config = dict(
    model='text-conditioned spectrogram flow-matching model',
    text_encoder_head_dim=16,
    text_encoder_parallel_block=False,
    logit_normal_time=True,
    norm='groupnorm',
    optimizer='adamw',
    lr_schedule='cosine',
)
Rows from block 2 of the denoiser of a small text-conditioned spectrogram flow-matching model, named by matrix and row number. Rows with one number belong to one channel. Each number is 128 + 24 x the weight over its row's rms, rounded and kept within 0 to 255. All counts start at 0. After the name is the row's rms in percent of the matrix's.
After each channel's rows are labels from the 100 clips, of 14976 (inputs lightly noised), where the channel reaches its highest value: "strongest on" is what is common among them. Only what is clearly more common there than usual is listed. The data: synthetic speech, music and everyday sounds put through simulated rooms and audio effects. In brackets: how many of the 100, against the usual share in percent.
# convs0: first 3x3 conv (model.enc.1.0.convs.0.weight, 64x64x3x3, each kernel summed), inputs 0-63
# convs1: second 3x3 conv (model.enc.1.0.convs.1.weight, 64x64x3x3, transposed, each kernel summed), outputs 0-63

convs0.23 093 [136 119 123 158 109 125 120 129 141 153 128 113 138  98  94  82 102 105 161 142 161 160 134 151 108 113 129 123 122 155 123 120 154 150 149 114  87 116 150 204 169  87 115 148 129 137 160  74 118 146 134  85 133 108 125 128 141 106 144 121 138 110 152 154]
convs1.23 109 [154  95 161 153 148 178  84 133  97 143 115 139 134 128 203 130 131 152 129 146 127 113 133 132 128 104 102 134 106 124 125  87 132 132 119 129  98 145 124 104 106 144 136 137 134 121 119 122  90 117 158 123 124  75 145 173 133  91 123 124 146  94  74 147]
strongest on: everyday sound (80 vs 24.9); dry (68 vs 20.5)

convs0.55 192 [122 137 127 159 144 112 137 118 162 134 105 159 156 172  99 138 130 146 143 146 158 239 122 118 111 150 136 168 142 118 121 106 120 143 140 115 148  97 142 123 156  94 127 131 117 125 140 100 122 122 146 111 128 144  97 113 117 182 121 124 148 120 134 143]
convs1.55 099 [157 113 107 102 137  97 143 118 163 144 122 111 167 168 247 140 131 154 115 154 102 124 105 143 141 159 123  99 124 129 112 113 117 112 128 113  92 116 124 140 112 118 100 104 126 124 147 109 124 124 162 139 134 121 131 130 127 122 111 113 117 143  90 145]
strongest on: band (72 vs 25)

convs0.35 071 [152 134 112 111 130 135  55 120 134 128 132 140 150 118 107 138 145 119  98  77  99 173 129 129 145 105 140 103 107 124 132 110  83  47  81 129 146 138  90 122 136 109 140 108 137 132 149 132 135 129 150 135 135 105  95 120  84 139 130 120 100 141 120 120]
convs1.35 063 [ 98 144 128 170 156  78 150 134 109 117  76 147  95 124 119 118 120 111 124 113 118 118 127 122 125 146 128 143 103  75 124 131 135  89 142  97 121 105 116 160 150 118 111  70 170 170 162 111 141 130  84 157 127 137 128 116 122 111 101 114 107  92 130 102]
strongest on: dry (84 vs 20.5); everyday sound (61 vs 24.9)

convs0.3 182 [128 113 122 142 106 121  91 134 133 116 117 136 132 135 142 143 133 111 111 144 156 144 143  84  70 150 131 204 123 109 140 134 205 124  82 109 116  91 172 136 120 101 116 118 120 133 117 144 122 127 112 132 139 117 125 131 127 112  98 119 180 122  92 144]
convs1.3 139 [140 131 131 111 114 142 133 108  85 127 166  66 174 122 139 124 147 162  96 104 131 135 156 111 153 128  92 123 115 146 141  91 105 125 113 141 144 155  93 117 129 123 139 138 121 106 104 133 150 111 136  97 152  70 129  96 117 139 129 169 137 149 184  97]
strongest on: band (58 vs 25)

convs0.46 095 [129 141 152 100 173 189 139 146 110 109 120 166 126 144 156 128 112 157 132  96 125 114 149 157 166 121 145  79  73 121 147 128 176 114 116 179 147 150 143 122 136 149 130  83  93 142 125 149 144 125 126 131 123 140 147 117 105 168 143 135 118 116 142 114]
convs1.46 081 [136 123 123 144 132  51 122 131 109 161 133 103 132 115 151 167 135 144 131 119 134 140 101  91 111 131 127 147 123 117 171 138 141 101 131 116 146 156 129 127 123 130 154  92 177  57 141 115 132 128  95 113 105 125  75  79 129 107 117 131 120  96 133 126]
strongest on: dry (52 vs 20.5); dropouts (32 vs 12.7)

convs0.45 087 [124 141 131  99 151 148 109 124 131 125 153 148 119 127 138 138 129 122  64 116  88 144 142 157 115 161 114  97 123 166 155 168  70 115 153 122 138 145  57  95 128 137 133 146  99 120 123 189 121 119 115 131 151 131 153 108 127 159 137 155 144 136 123 132]
convs1.45 059 [ 97 111 120 139 134  97 114 121 137 144  97 139 113 165  69 105 123 127 184 135 174 142 132 113 110 148 114 139 150 126 128 139 145 173 127 101 102  99 137 142 130 126 147  75 141 130 116 170 177 140 114 112 118  98 135 156 109 154 144  78 119 129 115 102]
strongest on: everyday sound (83 vs 24.9); dry (42 vs 20.5)

convs0.11 086 [114 154 106 140 119 123  98 125  62 120 106 125  92 147 111 121 153 149 117 188 133  94 106 117 107 156 153 180 150 108  89 135 145 138 102 145 159 102 147  99 122 146 130 129 111  98 103 108 144 130 121  83 126 155 118  76 151 132 113 136 129 113 123 123]
convs1.11 116 [132 114 131 113 119  84 140 124 184 150 113 127 174 146 208 157 140 111 118 157  97  78 115 122 119 137  96  91 111 135 110 109 110 131 126 127 132 119 135 104 100 154  88 116 113 166 137 129 114 107 152 160 135 109 127  81 146 108 116 122 136 139 138 135]
strongest on: band (53 vs 25); bit reduction (33 vs 13.5); distortion (31 vs 12.8)

convs0.47 088 [128 124 129 119 108 116 151 116 143 121 116 137 141 102 127 112 121 120 133 135 167 130  77  70 104 114 135 198 135 139 122 163  89 127 142 118 111 115 117 218 155 119 118 122 141  91 144 106 159 109 128 114 107 128 125 143  93 129 120 105 115 127 138 158]
convs1.47 257 [132 136 146 140 146 111 126 158 130 111 106 212 130 128  90 114 142  88 116 131 121 121 178 100 130 121 122 130 106 144 145  99  88 127 133 109 138  75 149 132 142 160  90 120 104 148 106 144 115 138 144 124 101 138 111 164 118 123 112 132 125 101  88  77]
strongest on: dry (63 vs 20.5); everyday sound (62 vs 24.9)

convs0.42 090 [ 89 131 168 134 167 120 161 100  72 117 111 127 120 155 125 143 131 150 111 143 156 128 110 170 112 131 144 116 106 113 147 104  99 126 133  91 155 119  79 107 143 102 135 146 113 107 127  79 114 131 136  88 130 139  93  98  73 140 133 133 169 127 116 123]
convs1.42 094 [127 101 111 123 112  80 159  90 127 141 141 116 144 148 186 109 133 152 128 125 144 159 133 122 111 130 105 102 115 156 141 146 126 122 108 102 103 123 150 149 136 159 130 164  81  76 140  74 155 139 123 122 109  92 109  69 143 118 134 151 109 142 113 124]
strongest on: band (64 vs 25)

convs0.44 098 [110 117 133 128 153 133  98 144  90 123 136 151 135 149 117 116 141 149 117 153 138 252 123 157 118 165 123  96 157 118 137 128 112 172 162 100 151 149 100 111 130 162 120 120 119 117 109 118 132 132 152 133 125 150 133 129 118 153 141 136 121 136 118 140]
convs1.44 063 [124 105 152 147 143 145 149 145 181 143 126 129 158 176 183 129 136  91 121  66 110  99 134 127 109 127 107 111 111 136 123 131 119  86 126 163 143 148 131 131 118  92 101 121 112 108 112 137 147 143 116 132 131  52  91 144 134 146 148 150 112 115 120 138]
strongest on: band (59 vs 25); distortion (30 vs 12.8)

convs0.24 076 [ 98 155 169 134 140 167 184 127 108 110 140 170 132 137 118 136 133 144 159 128 152 157 149 151  96 145 144 199 121 130 145 192 113 128  88 155 150 121 102 130 124 140 150 110 128 144 100 153 153 140 136 150 131 152 143 132 146 160 156 125 138 144 135 132]
convs1.24 065 [140 125 149 130 153  83  95 100 104 129 124 143 129 144  69 121 125 112 147 118 188 128 105 119 158 130  98 111 135 161 142 113 129 110 135 142 115 161 128 124 151 100 144 136 134 101 172 105 132 110  75 111 174 115  93 120 102  93 133 154  97 105  98 122]
strongest on: everyday sound (58 vs 24.9)